{"train_examples": 39062, "hop_length": 160, "vocab_size": 51, "loss": "softmax", "encoder_inner_norm": false, "encoder_pooling": "class_token", "text_encoder_norm": "layernorm", "text_encoder_head_dim": 16, "beta2": 0.99, "final_lr_fraction": 0}
Rows from block 3 of the text encoder of a small contrastive audio-text model, named by matrix and row number. Rows with one number within an expert belong to one neuron, the router's apart. Each number is 128 + 24 x the weight over its row's rms, rounded and kept within 0 to 255. All counts start at 0. Numbers have three digits each.
Before each expert's rows are labels from the 100 texts, of 14848, where the router gives the expert most weight on average: "tokens" is the input token at the peak. Only what is clearly more common there than usual is listed. The data: simulated sounds of rotating machines with and without faults. In brackets: how many of the 100.
# router: router (text_encoder.blocks.3.mlp.router.weight, 8x192, trained with AdamW), inputs 96-191
# up: expert up (text_encoder.blocks.3.mlp.up, 8x96x192), inputs 96-191
# down: expert down (text_encoder.blocks.3.mlp.down, 8x192x96, transposed), outputs 96-191

# expert 5
tokens: "," (44); "fast" (16); "fault" (15)
router.5:156135164117100074122105157143131120138156128136154152080140134121170116092156132078116135145109174136102158170170100133130107140150119128127132106143131108110155089149154116136169115134134115131128105183130116148101160125081156152102115104135142133108137143127071114150144122117059077093
up.0:107172118150159161144153147106129106139135131086121103145130167152100188172140112156101124146133119099147106112126150142130134101066157146124127126159114150156123140111096087098098112120124141170117173114134109144166130109144101070155140134130143085137142148143171132112120120123128151145
down.0:122150148088144061157113100151136110148103132139114119116128103149125139151062167147115119146157126113095164132124186124127150140124144132118144095149109145113142125130127118145107149079127179166132116146122152142185098145163074119136128090123123137134120111143132117121158123119140129102
up.1:141170151061131109159118158120137128114129172135119106113087132181116137134138120137079129109106137159124143113159148112132155150110143115114146085194145135114111155133107119099118132104155100137134126141171115099143097107155085126151095135154105100138144111163116123165186105119095135121
down.1:100076157113136115116124172133163163082123129089141098152129101144119148129127093106160105087097094147105120116094113138140147106166085116105165117133130116115108132123074155141100114141151165112105088100128154132130130105140103074136111087130087126159121086165153126077114135160111138151
up.2:081136141147153180170120140092093072126099125100105114162106118154103153155117134142126152102120113099161130120106157136141117137114173132107157147098120156146135146119114099097094091127151159120117141088093138128142114104150084125115123158132132102150139156117151150152117136169163159136
down.2:159140133104135089182141139144149107167127155136130128141115148111104134151112117143108175130095153153129120127139148080156118174073118119103090097118106111105110123151164161124144171124117129169109157156135102070165096111139115137108140131134135135136149139129069132146158076146107094125
up.3:127115127132130156122119115131102110140128135110150120164152125122113132146141130085140098166152165090120134135090112139106126081146126160100090098185157145154147151101107163104101112138139163145108140126147117170138164102161116123116100143136144128087104143107138140093121109148115134122
down.3:101122128129095146087122106144112113159167110089130099145149091125139140136121120123136144175109132158138104114070153168087115113133096132096116128134131124159092131139122144110141127134116145120104100107133107165132136086177124115113074123158177153089097097120136136109124106129092147144
up.4:083095134135149105165133153112103149116109131119123128140101105162107166118104114118138135104112102123140095150137165117109147156159159129087150119123148114162173094142137125109116110108151128135137155117115139142162117124144140110117113128122105109161161167129107147160087150184148124139
down.4:123113131152133076153110108148141098113094137123124140126141141148122168142120105116094165115141129116133103116189139103117145206129134199112128135107113143128171124149171133133135147110147126148101126139118158131152122162085137171090121118095132094151139179142117116165094150120162105131
up.5:132186097099144110153073171129031128129103132134140142139121126177164117116106160121111150113147166118137145144179135128139117111123124130075143093082118127123102146122136119109134093127140085106144077122131157141142132097114111123085070148148115104184160140167109117173196141150130136104
down.5:152143172091182162121127128070150116151135118163127140115128120132124127099077136135104084147152122130120126132136172091101137117121156088113143107158146106143127131124127129092104108115170159147136101161149166103091137087147109110125162138164110143154168119139137144129173110130147121124
up.6:165146148106159157161124154113096087083101130133131108096125130117127103140134127140157119103147127149170157112096121129163109121099165099120123128126122178115112156099116119118068098104174130160155132140068145125143151112139128123139138135119130114115123117098148150142140097144160137108
down.6:145145141136117132120109091134166103118132115114116119095159148115149085091143146123134118158135147138125113079140101124142097108119127140139113155131129139139138120142164109130141139132160109177135102127083127111125164134106144189110093168158166121096133163107135124144101104077124101121
up.7:099145143143122130128130161113068106083120150118101114160121128125115128140166113113148158109103135134164152117086132115152069166133155161114133136136122174146123193119098129105100113113148135133129137128135094179148085126165107131129109145125157132139114128114149126121138128154093163169
down.7:124146135081113148122110135128147139097157089161134112073084093138131121139112119132136132103089094118115141109104116134134127151165099080124148164126127113079089104144173159141128149164138128125136111127126127103098139105166131109131141177126128119114104116120121134130135116161133123086
up.8:134155139128172153150118141094105106091101121099118101146078126142107124164129116165129132087116120082169122128100149139159130120109181131116159129122128149139121116112109084112105107125181122135144143086124129106153106121121102105154109138165105137144154145105171149142131122162141153140
down.8:153112140108142190107170095093129135129102122170127157117196112120147102053142135131147089133173099141145136125127130106106139101113137128124151132152126141112165150088148133073108149138146129135184069124124126150101133117118136148138151143158122143147176128149152092134120126113162132132
up.9:143189174118163169149126148102102074098108132102111108142098165122103139167135102159142136124126137096145108113111168134149135112092170117111158117118131139129127160153088093115083127096150130157125158105136123116148098112135093105132127151149141116163102148110139145124139090157148148159
down.9:117117110160116132134143082150149121129095097106156156149112128127162121124135124119140113145155088086152116149106131145070141134122176138166173140070089108136157173153139126131122142107105124097133118103144110174107094181094122164171118111147135147148126131130173121169103177113172134151
up.10:142180149136143122139144106106128108109099159098105111158121133146111147143164147128078111123139104117111124156134133073135152129104143137142194093176142158131142142102103140096116125163131141176127129125125126107128122157104092090116156126166153119129126121120113155137092139138117121143
down.10:131105155105109081150146139160164140080120120138151139099128168116124092155155095131159091093072101151087159128133104126164148151139125106161129098108097102070123148139106142166130117141113141128147164111128119092157114162149126099149139099089128152166122128132105092108134143128129098125
up.11:122164111127178159152128157095099124113130145087110106160087124133127144152141136133111158114142135128155112112106139144169090138088150142107120144114122136117094136111094092120114124123144126136125136132107111130185114088143113131119142169154130116141142107103162160102144120137110148147
down.11:127160109140118181127135105142081123146114106122113149171126120120153155113141124147115156120168108091159114181129133168122127131118141091140105084135117090088126130132128077130159121113145144098127147113170107137114116130132122122143145169138108136140153113134109128130163142098144124150
up.12:093143128135174173157111143088095089101108128116095099154092126163091142153134120133092159106121101096165127122101147129139116138138183133098139155140150168165122109109112108090108109124160159147136147102090152108138108106148082123109124166130126110119150157109162154138109124167151162151
down.12:140116142097140090137094140123164087127155141119101124099133162148129146134085114097082149154116154140108136086162111114144114151140097119103088138159149127121118094148132175109138109138136144193064128184121128084122154090135140163076106165114161075144163152162095106100131094111107099116
up.13:099148124125143161172146175105093089122117130108130103182097119157112169144135115142109167114104074145148121130110133140133074162099139127110128142158126130137084149124109079099141118112145156128120139102122114140134074117172082129126111181106121109167152134138120120110142100144106161163
down.13:111156137157110146128140130138078134076111105113135118177131133116136156112143105155138191097105115096151123147087126182157100128105089105133113140130101096095098144147146086153160116138134129125130186093139102131117106155122102118151140143113124143128125142127091139113137101122092153137
up.14:133160133151189146167131123096107113134097157103107142142118131149109133153126107150119133125127143118156126139156188120127121141110159143104133128125130155137172116118096091114101126109158129153156127104117138089178094140149085148118149130137148124144159162116157131151139106147135142171
down.14:176180134111150118161149122097144146136167134117138102123134159129122112074103133148128128174112141102117136087089162115094104110074096141146120095200104124141136152159109093117115126137123119200123096140169105124145098117139089100096142129127089131141156151142135130108174098109081119172
up.15:105153144156171148155151147074086110112109154105121106169108136143064158154127134156135146083136104109142120131088137121158128093121165123128142121124160160154140122104093108111101117101150172128148106085092133119137114120138085093114126129150143109143126134122166174121113113179117158184
down.15:126139114150159100129116171105136173182149144127145135112070142136092136154118111123140164138139186128155085100147124091129103139141142140107138153139154117155101103148166137124152128145140106143123143141112119124101159127094167139087162166157110106140159151108140160143125147142111127128

# expert 1
tokens: "piston" (22); "noise" (14); "with" (13); "white" (10)
router.1:102105104110098128154146129109129139171124142127164145138115108137057142122094160124147140104138099162151153106124117111128146121164141114156097117139119134107093132125158182148093100122121132083130171127113105162146125142163110106137120123076126150137090126142138133118116157148149126170
up.0:134146122120113154144114108154131086160119152151114120118106127136100132126140137138123112136176168159128114148141160124129136064131182127096116099149160157131094120101148122112165142115135084159163122149149158118100155076109114174095151154150147139094149084052109123115151127118162143102
down.0:122178123144151179148140129089131116139119102125151113160132132119088142138123147105122136161135168127151100106102145159134126138079164140127093134117093094160104151163122110103148071139126119139128179110138077133148100085166068074132132137145122161102134120110146136160163130103123176121
up.1:139173151114178176137106144118137088130119115115080089132136135140155108164151114149112098125153145089123126173128149119165102125111165141108146114132165135123124100103112101098125135115155143167147100119133177103109152096087119143097129168171119125147135135100142139117125106130141112129
down.1:089118141119125125118130177122096147106166157121144119142139165114132117149123124122106147111048124147127139124115130122173075109150124112115129192135120107117074116134119135159096153115100157131108153128035079115136137135140157117126116124164152123163122157122119114134078127174106101130
up.2:101118141145152112130106134067122129128081121150134147121089101146125125143103147109137132113097110119141110141178130119112174124157153106073154147091139109149102095151147145120098093147150147117108138168078128145117122147127163106090130133112145129154155173107114191153099172148188098121
down.2:102098149148109118134134116122140102137113126161191161095106100145057191180137133098104135097104128166161097123136132112141127152132159152104137153102120122130146098126176190149131124132161122096131156133096136119111131149123144164122158122088185123100092114107121129143099127137153134111
up.3:178182107128186162157077159126139077130112109122114112126100159147142104156135156150127071146162183101129122128184129148148130126086186139118137127134142125143088134133122097096112124120170112165119103157116158105153146106098112139115132151144138122143133145111159135103174113109138132120
down.3:120146143111163123129099186116159146139156142106145074144116132163090173139106122146147159102129145127098098092114121127149127095139108073093132124176164096124077096153101127135126132124178134139081116128145135127141122088127100083102124123140096086154088095184151164115151097173097141150
up.4:130146141126141175141137123128123069144162133132081098109133142138158117189151114160135130136126138120159134148142174139141091119121181129102138128142167164141130087093114112104106144108132144156122117130109166108098145103126139141116117153142183107131146122098142141100099093123142125103
down.4:116155131163120168107151109089119093126123107122118161119103142136134150141176113121080129117096098146200115124128135115125116137113197133158147122085119148168165163118120082116113109106139133102138157131113111121100127141118138107164131113119187108122123134109157142180112151113159156146
up.5:120132150137130172114156148133115106163135156131145118131105135143136130164116123161161118137159168121117107162110186111152133058139121094102177139132158152123084090105106116109120162111139124140131111122127186091105149125139148158129134141139121101161127092105113144112115104136143126118
down.5:114112131115127095122139113112104100113083147166190128143095106149133141132128159125093140119164110132169147115126158107131105127112114150075137127141161177149158116085151113098124121108184170149142131146121168165128117124163100160131085127116160129124125167160121105139125089099102150102
up.6:153176144131120151147129156107095086097145126121105103139139161149152099159154093134139096131119144142149136147121147125164094115111146139108172114125161153144135120136089092099089136080134158133146098141144135141116141119128117118127116142137136092173119130118143115128139106118105118151
down.6:136123129101144148131169137128138140115074141165119160110163161100126110146175056165142121108123096153124131111180090080138133177134118138100125132119118132095179148115139111120111142153114123115174149130170131108122111140125148144137125162140105129174150170144105095133127106114154120107
up.7:124152136139173168136127133094113073150084101106116147127178137146155113132152125174153120124141153141144137140161148098153133113105125103124142103099152157158115124103124112113130112120148127123168095155070156100127137117128115162120115176135153118127158147153142126140161088127162132124
down.7:115130116127122115140066100141112129107111129119123145123114088133136130107080180099144142145189130090120133121144161149097145153155140124120116121110131146098136125127170111159124071095156117143132102106091166123154137138127116165104139110109100094112171124135116126153153143109163137126
up.8:162170127106171171140098157123157100124138093120117122131144151134153119133147145135130112120140168108128129124129117170156094129080147139114119110172146111129129110106101107116107109114156138143137080130132156097114173065101095134121135148147120113119126128131176143089136125135120126132
down.8:119082123131120176164116180123107165149166131149170108095157113154107166100090151147103114110145103133110131110124144146152108075109077146106114123114134110142134101123141197134141144146107149110124122132119163111160146123153129097116140136107083121136108135155127103096128153179118136127
up.9:123157142084124155118109124139106077124118121089100113171155130172156137135156108160137138118123138149149141163144150162139107096160130090103165094129143131135067127122094134136118125116165098128102151112161140135108121091113093143140078148137149086136086072148106122148147107124143115142
down.9:113129140133110115117181133128130118135109123159168130155132111116090158121168121136112115098139064190114108126109093092129100145126140120125130055145150129141159164117101154102137104124130164091145129142167138161123078112157103086149117125104143157134104114134138108117147099117097152150
up.10:131152139133128172134128141117121083150123116090097112163114151123127136126152109146125100126156156110105120136120127143139110104138135128110133080130178117146102115139118150074091116095127132147127119175145148114100148071132093137142114186173152126113104124120140158112144106117141096112
down.10:139147099080134120154132096125120122143153129127091146130113107135215091110076131145142102156114117104150170164117150149097113106108147115131123124140101142114122121115107093114082146107126149143126072129145123113122129113171112090147083133139132116154105134175133130132135125123130094137
up.11:153167178097145146124103153135122084075115131097104125152146153114144131143139108135138116137108141113138117159126152147133106108133152118105130124152158111122120137144091108114102096093158111159104121140152143117102152091103136121101082115179116101148136122128108106132150076094145124148
down.11:135156132090138126145143124124130101102146132146100108136139124131124122138128135129148124122137119135149145121099123120158116097084124130129131133175127154126123119126088088101107137066145147148132149162133099107150094115181092114183097122132174118113073106140142114138138067090098146101
up.12:145152094116165166147089129147094105114082114115139116140112090140146123093134132149129129115129146151153115123139149141148134116126140118118183126111137128155137111114101104114119150101168124141106077130111159111109141093101099166127094153189146114145116150129157137147148139141167132114
down.12:122126141106143127145145168110125111148100131107139155153123140194133193102163085139111154110111137152153126132126136104119092146123112147111162107083138115160112171142128175064147110135121112135105128136128110138115119103124111143120082200117141107149154159190088121136150103176111118147
up.13:130151121139146170134107135131110091152128121096085103160149163142147120156144128114134115149149173098119114153132147126145124122126141155091146115119158130149140123135100126084117147101118127164093097142123156113132153091122116159076121168163170096132107136109145170125115114152129114125
down.13:132118091152155152140144149149112149167119170109133138153162156085140088106107123107110178172142129119148125138111101122116091165094118169113098151169085126146146126148159120116127162111085108140124148117116062149153112141104134190114126136170112140139180158121113111161128128127109106121
up.14:138172110118112159158101112110102097149108079141121128099135111170158135119130125152146120116153145122100141123142121157135121102116104113116148146089151138116101116134137106097150118116132117141137105161126157114096135084118113157125137218108156066117118094111097150119164107124165146071
down.14:149123170099111120122133159170159122140156100146165130107144126153112126129134114106151098111079130176107146123120142127131098154118101127140139099118114130124132152133109142140145134120119146124136110167118142150148094140127136106124127100073130158146103094113139058103177109143095142161
up.15:148179115114123164135130127114067074129118092145090111139125132122150135148161107126150133135134173122092114157119118150153087137147166113125098120128159114138071144119105099124157095107113120114126128139152150102083155088113109130112115161129128131125134101135119145125157113114118148102
down.15:112091140131119115139165165102095124154097128171148189132140100118152092114129143123140088109125092164106146207140133118149151136128133111128144123080164120147136115091112163105149107113095162085178106150098144123086124130126131146145131139125142174134130130103099112149133121133122116111

# expert 7
tokens: "with" (100)
router.7:139117105096118158150141115141158104119133136141150104156135096117128114109103124110116171103161125139190136102080138137094076125122119151114088125172126152120151113122118118116115155142178122114113114080172126100109087118170108128107149095112126107161176118133137103147172097116117169163
up.0:126176152120184152131077147095112112135087125102120093118114164181113149153151121155102135098107132125129128132166139138170152102111158077125154103099156121136108108139110124138155121102175075151114137131118152138142146139109104151120093152150152103094120141126122176169141114131162130129
down.0:130091124095126124145117118161097104190122121162167170104158118164158152122122143128099139130091114156139158161153150132120118103122123082131108137126103120138103069114150158141185158087134106119128136174074126141111128168129133173164107122109169114102098160172112118156145109129139127110
up.1:115154129136136182147093171091104100127105112085116133155114113157127133151147151140136130104109116148105129144153122154163144104122142110121115101097159137108100115110124113109158087152146109098137140140097142132101158115098137157110117166141153115092152092096085149101152153147146128100
down.1:112130119146123105130175083101102128147144124127116179150163142104153136101147132104152138158157142130150099124116131103074077142127131139123125112112143121141136169113146126095107113147094159121131116154113139125090163099130150109080115135161174143170188133133132144131089166128150117147
up.2:113141140163148164137094144086125103121077102076132147132118134152110131147148118157135129080120133120093112148138106132169149110139132133138159137117167136128105093127167134173144095149150143129139141157080141133131156134088147131110113158158145093097113139102110169143125132165171108078
down.2:099106108173121132098134139126103108170115111115161183139170116122128122100111130165121136099135108142099139143118106128085104108155071100139171128105141139132143135126154174165142149150117149126125115126099133166083111150104137137128151116133155129137131115108110128162146117130154143124
up.3:111138156167139160140121147088097130124104092084138131129110138173126179129166143155151133122142141098098103184116136158141139105126147131155172133092162116152112128116156124148157101147137112117168173131097150122117179131073156146120137158167112138091161151089092148121119141169160127125
down.3:119108102115144085086124159159119166097166124106089109133159149148134174112187045149139125087109123141145132103136090131129076154138115146120126119161118122123144168104096130147101097158143097127123148111165114136131134101113175096121084100129120113150139121159157083105125141154131138168
up.4:133174146131148152149064160102125080116106099109115121069124127157138121128155166146118124114098163115092137123174104149175133112104161114135121144114159115123091129137177143147134092131160115145141132176101134133142176093103145162119133167139156114089134138109110170123157117136165108080
down.4:111120094118119098109167160128103144120174174173068153145152121110133112111135153082115115137160135176127150139134104111099070151141171150107091135180175166140139117071102140099109154101098136097138091143132136120111111103153155132113127103101138119151154111146144090096104128109106131149
up.5:140156139131151190141069159112128121120115092107153103118129118161115128140139141134132115112103121101113122128119118137162135105138137106145134158131141115147093078107170122136158099139149084135145160158081125133140164102080144134100136163148138103094134124097116150133141149160165127076
down.5:106121118114098114131126155138141079136134150138108132134187159114141128130142113151091156125085119153127123133171100109125082176121089134094097133136140120121140128150142159136132173093091127122089117156084125098126107140161165185085100130120177099159128172139104074180108111141143086136
up.6:119160142144155178121085145118114105107103076123098130136132114150116148135157147159135126118160128116123122134162123156160138137111165126119134127080149133123109134113156136096136088129145120128170146123102159137124178088102146148096156176143123133109145141048134149139127137154172147108
down.6:113109097119125062147135188156101150123170161144115074122150125118136113151138081119169132109098151165116144131135122124165127149137102169094129155173140160138124103096076130109122162143103147146115122140160121160167110102152144089131099107123107134148085105123142096094118108135062135113
up.7:139168133142135161163112145100107123121112106098113132140092121146092148117131174150148108104137120121093117156119092160162145118110147102177133120119164116095106102121166125127162095130130113143169119157081135124115166137102136150119157172153132133088150121081112171119131139157132117115
down.7:120116141139124127087161106103095128093091126136078177140116170109157099118147111150153118126125115071132128151158118118120181147159116111127149162093126128096148158124146120130126150139117130138171122111103150134068159178091148156122144133127141133160177210101094132134078136144169110143
up.8:172140100179128140163126101121091103127081117107132149131092173139156119182145136115112118114161123077158125132179111117121159120111180148127118087140124153142164132124107107116136130144144097130135128085173151098091153161095122137128137107117102104133161153114126115104125174105154136152
down.8:132097129137123058097113107130137118082106150126160116127087100140102172146148110100128150101135130134159111082137138121117130132149128132079124146129157166121152104107128110134126093157185129108103119110157142116117113122135127131133116089083121080135127109152152141111137122068100156154
up.9:111150155113134157111062176113102124105115123079130109112121156158154157134156155134122150101099140087099122137134122171168159082139134089122140108115166080114086131135136113177163109098147119115112163140106129128122178104086157154138112158170153083113136139132109165160148120160153102096
down.9:153172113086160108146131153122133099142149141152129115096127162133109111152107133147141137155123198190142117085142146102142122125115128109083098105162124145135083115143120124091139149117144117180124148152133121104149129098179103118112128124119151118135155128118118127112173055109079144121
up.10:140123124185168126145097114123137069112119147102137157107079135145147135198117121125094133079107135110140112140189147129139152141128169157107129132087135175150161134135100112136138085142171127161111125102128167077088148157111127171125110096116123091104139167118138119138095161098135147135
down.10:110091142148134120121114059098148096126080128086126151132120122188106199147162132119078143115139113130141131121152111127105144166138148139143123113095162157136185140115136149123124088125159144115121137134120144112125127150110126143125112108090166078103147094161137145146121132080165139155
up.11:112132123099125170123114117129057126093080105141100129144123148115126127111097129096118097136144087107101126161116103187122121133175188069104101124133146091089122113117162133116133106122141143127126130146083146121114164095096142141122131114140112116137129152102116137150104168155176127108
down.11:110120157099145195146170135102121125138094110175113174138146124162116156085124115144123091100154084148140131135137111092136114130136108083117161121083119116131137165117133149080119116104122164107166144154087150124105117098159118127142136149119165135183149115144128090146146139146168150130
up.12:124146146145171129129095130120115113082076096108083124130160144115125134108131135155123133121092114141134103125139122166145140115109124091146114094119150105120119131132135103160148121093170082150138124112108156110112166145095134170114086125166132150122155149111107150174112141114169110138
down.12:122180113129112124134136125143111140144149135099125088163124149142094179128165118149118176122105126108148126109078117126131085136094135144146092106158107122141140164160116110137121121098110076121104171110171075166182080131155105087146107122123105112120082127160139143147157100133081156169
up.13:169124123139142120146105108113131093122076112109148174108067145170132143120124143114104112081089112113141144108174110112118155109109175098129125081125152144120151160158130115120120078154168110164136111110135150079068146172100121174144124107119121101100156153129134134122144161115130136148
down.13:113134096170132078114124146112103125111130162106130085154104143138115182138163114112109167114131133126146107102156098088151122162115115164113097100144157173166143134118109071142139097101138126125093133129156141155140123119104123121145128123083106065131126142153142145117118124127088157156
up.14:106137125152121166126115164098106110125089071127135127108124122153148138135181154149130140105112140132097104140143089155159142110130129122131134145097136107142098137108185110125183111140115128102153146163085136141110163141101135167156144175142129132087149118085095152101136136135147164077
down.14:114164139133121165118165092102085120144168128127085163150172157115133150088145109175128176146150124116150136121109116124067068162097152165139117148165109137112150190108142092120097119129109148142147127096129111169126121121122146125086141131128138135150199133123120091124132120127142139187
up.15:111153140148137155140085151102109107147125092099107119102123119166145155151134164153143143121115153109102111149137133153170122083133140105138145159114179139135076090123174110127172120139134102146139134175096164147147173131087157149109129143176128115105140125086128137148127165160153126080
down.15:110099094152140085118168164127131154113133169115075116138130151132123122079123136123200134133175149136121151115131119092100113119113113174142161136182139160124159124121115122125118168128095139158147087117107137120135093166106137130087118112139145116162165141161154098109088136126074121144

# expert 2
tokens: "muffled" (100)
router.2:112126096141153159106145121058129158095138122123090121137114133118157080128094119110134127157148099123096136111110139152106150155140121119129143148127124137161068170130104111120124117137094142132139090102118120094130109111164102110159156149175135146121117104134171137106109161085113165119
up.0:109135170136161140107112182103123107117133111136124089142130153144103150169153139141149149134111139086114119122161132120147155133128135136107110157155128109150116119134141092158179112121141099163128146094123125155109151150101078137099155175138094127115153189096116135114141089135123161124
down.0:123107129118151139123123148106081150131148124115146101139130160153108145153135122129168129137108141113117152136124140139140153140134109139122120138150115119149104130116106098171147100144120113145141180102143127102130170123113111110148150135138085123104150152124086116082154093123108165107
up.1:140162132128100152165108162132111082149115100141140130134123126160117142160175117172149136104144156122126110145166138131171104072103186124110099105117152132127109101116133115136160106133165107108152144125131163135129165112090147093115121147107089116123143104087119157141152098180137162116
down.1:146139103132132164139096132140105151117150104121123126124126116121112116143140158094167141141142122145115101106151083138120129113167182125103093132087144100144095103138146157157173097173143097114121143129108139143112185097105161159106124145149072121080124093110120148125145151098150142105
up.2:132155146141141169131118145101104077183110107137137166115175129135140138137158151168134150105151149168137115156145171122159115094100128083120092103098153133128109110098128137155179119090158121100156143162072150125139166143124151148097118148113161099092161112117098139157157096142171124110
down.2:144124135147120180139112105145147072177112121127144131127159158141111157149138140119099115169174151139100109135160143131122159095131147083133087064127142091151110125131119167126186126117124112133094146162097161143125162125107122154097115120117155110101163134151094115132147145104158112126
up.3:119139106147106153137145147121094106134133123157148152154130114100111174139188149116149122102151144131148114137140091113146103094108172154141096125119164129118114150087097113130113072115136119069159156140113131157071163116088163104130132125108109111130177099135141150140161120152137170124
down.3:140119132113125092156099132143160139151111108169153127095097067150128127134111166122126067139152119156086103144180143118116167130162153114112159093124151113164127097128152184123160126128148139135130103165158193149130153108153102131127107139132118150081100129122132125139141167121140106075
up.4:131151160114153141179106148143151087159109129142133129118142119174094155150148119158115139097112149135154099138175152115154121120122174105104118105117127118112144093141154105119171128127191093144130144123110149134115151146106118151105118146124112101125150128100101123179151089164151120126
down.4:135153133166161163130123095136124155158135109087139115111177165114114154125157101178119134130136146097124087118136159140156159104120183080168127096107101110141136118145134092159131090133158087128145163121143121119143182153074155125133121118172110133076125148102148137113093150125159122121
up.5:157157139111138184159118129141116085154128098158131130109132134178122163143145124143104123126148161116151113134152126168146117131104175133122094115102145104147140112136125099117136125079151115097124173171125149115130166070104126141152130142104147104121136115084122127167143114160169147089
down.5:134108167138136080112084164178150143080157125096118106106140143124119123162130084107179119082100134151102104086158116128166150137151116130105136132111125132096133106134111115180126107151172149143103114128108158105149156143098176115102112093111103099138091108111152106106128129132122136141
up.6:178147142132137171179109141155138090153119112128155127106128140156124146161143138148103095111104138113153119144167140141162148094082164145109120084103125106147136097129144146100153131129165085127134156146114154116125151114089136171137133130114133121141106151106131138150146136154182114102
down.6:119117131138131162102108154132138142081158123105101112123200158124120149138167118130143139096098114143112129095158054124178128147123108143145117191108102119115114158132145086188112085143105107120117169112093112141123146144089163116142135125111114086125101121151135110114124134116145152119
up.7:145167166127135155170096158126130084145113122112138142127131111167097144153167135153119137087118156148128121138165123124171088094116168104117133111115154125116124103134134147155141087105175092130118152140097137121097169118094131164101104160122127089111132116120106153155157092163144140115
down.7:126154118150154127148118092099111125138076130105113130145116112099137091185135121190165139098126096078107117145163140147174192123129133134120146134106121140103145103117121101167130136118111128141158111098104141095159113157089117138125108142179127155142136161096143137151104117139157135101
up.8:120113131129112123104129120132115108116121137128097145120169150079122085120165106100112160107060114140148140113129111100149134139137146127112098160092120155146156146116120139153106099121118128138151161146048122117121124123108164179146129081130148136141107119102135128123112135102170148120
down.8:114106142138099144097113112169126122108135086080154133146152121119153134119135119101157120134089104099154126133092122180126140077111119128149134117116086111104121146131111103164124140109137141092124096110079104153129144161089162128152119082132155153124112102110171127112100144162142141168
up.9:103102183133094153156131149144164103136127105117151139116151142143125152131180119108092096098095114151091110135137117137150117109137125122139106108111174090137140094133114173110159116132151154113081145168129151119112160116122161147109096149090141121106096111116101148133078134170131103137
down.9:111116110113114120108119096164102097128141108128123144125165122155140135082128155114128135177121141138114172113108128125100106172120125138125096118147120165168115162104118127133150070135108126151142129139098129186143126118137101157133087105096159129089157115149107081080160115079114153126
up.10:146156195105115136145111175122152082128097125120128119115118122175090179141173121143108128074131115123118120131130134124171115098122141096132139072098153107146140099136126143109149110095170127110108146169081133124099138107113115141111108153112146085121082103162107144161151108178114116128
down.10:142130144127122128131110105146152173112147140117127107105121107103114107084111159132150119103113105142097150089107088144131118104112119159163147183118108143098128141129144129179089126170095101126140103105101134142151120157085151147124169096129118127115128084118172120100122159114141129122
up.11:112154145137150161165094176138113093129115148108132108141132156143111144163172128145114157093115149104141110130161126125170128114128167141091108114121150137117143102128150141120157124130167116152111164125072127152153158115091142152071114142135128082119144167107099137162114117181149113138
down.11:125121111145080115120114159136133103106139109133160148117172138114134118132143163077156125129119136190086135131162105172120114141122141163146098134118122112118131165153120116165160118135079135106123121128124110188136095178139122152101147067085102139137163127093154072111150139112101151146
up.12:095141102138144139161128128146155099171121135110135138119136147172116155149135121127142131119117143151151079127177160075141103153110165124105133085085116126142146115153129114137137140093132125114083141129112172105149162154139148161099135180120148087163125153107127118143115116158154105132
down.12:136151115141180164154133137096131130142124123121159115133149132093097108145117131123149098170161145134119077118140135100133144108149146124103117098120120111176090134141121154137113081147143141124124148165133151086119147078141107093125155133155111130108155111083141154126141131111153133099
up.13:136148156144153178169128178133127075143124153123138116142121126153101158161168107124101131101110144101175112155135150099165117103121164154098113102133157137143147092107112115095138116129165121123120174139126128125117153145103143126104108140110132092135135151104107126152137105162145116133
down.13:141117128134092131146125139163137124151169135135168089112157124113113137169191114132121111106094166160105130118168120131145119129138135137145108105165129120117148105112095151150132153174125074107111151124160138141158158148110164117140125061113118113113106112128139096101108136119124127126
up.14:116132160136134159140107150149102095110101140114132151157148127113127167131146131149133121115135129137154112158139130140155122102121180142105114099123128105098141114106102137107118136120174108120105140139102134166109160119106161150095118128164142129142127143122111146159093133176154092132
down.14:109088130114144124108159114144123115135118151148165167147152108104139103116138109128149126169142096170148145117110143081087096160137105165101125159112109165180127163090122109105098094133104140108143131143093132178136110130139125136135106119124167150139129149152133106114129112112132142119
up.15:144134129094150110161149148162088132144147176138109142124144154135138126119131126124086151129098156156176150127129150121153093123114121155084141101118104166139132152123111161066106161114116136143163122180112091116164107085156134178148114104122155146144141116123106090127128123106082093115
down.15:164143109088158113164148100141119126131133127122119126112124132131161082125117102142140106142098121116146198137104159140115132142103119147147130101144085174145127139107070092113097125127122134151156124150137112102176094121160094103181098111104129154110104108148140109078161104109093122130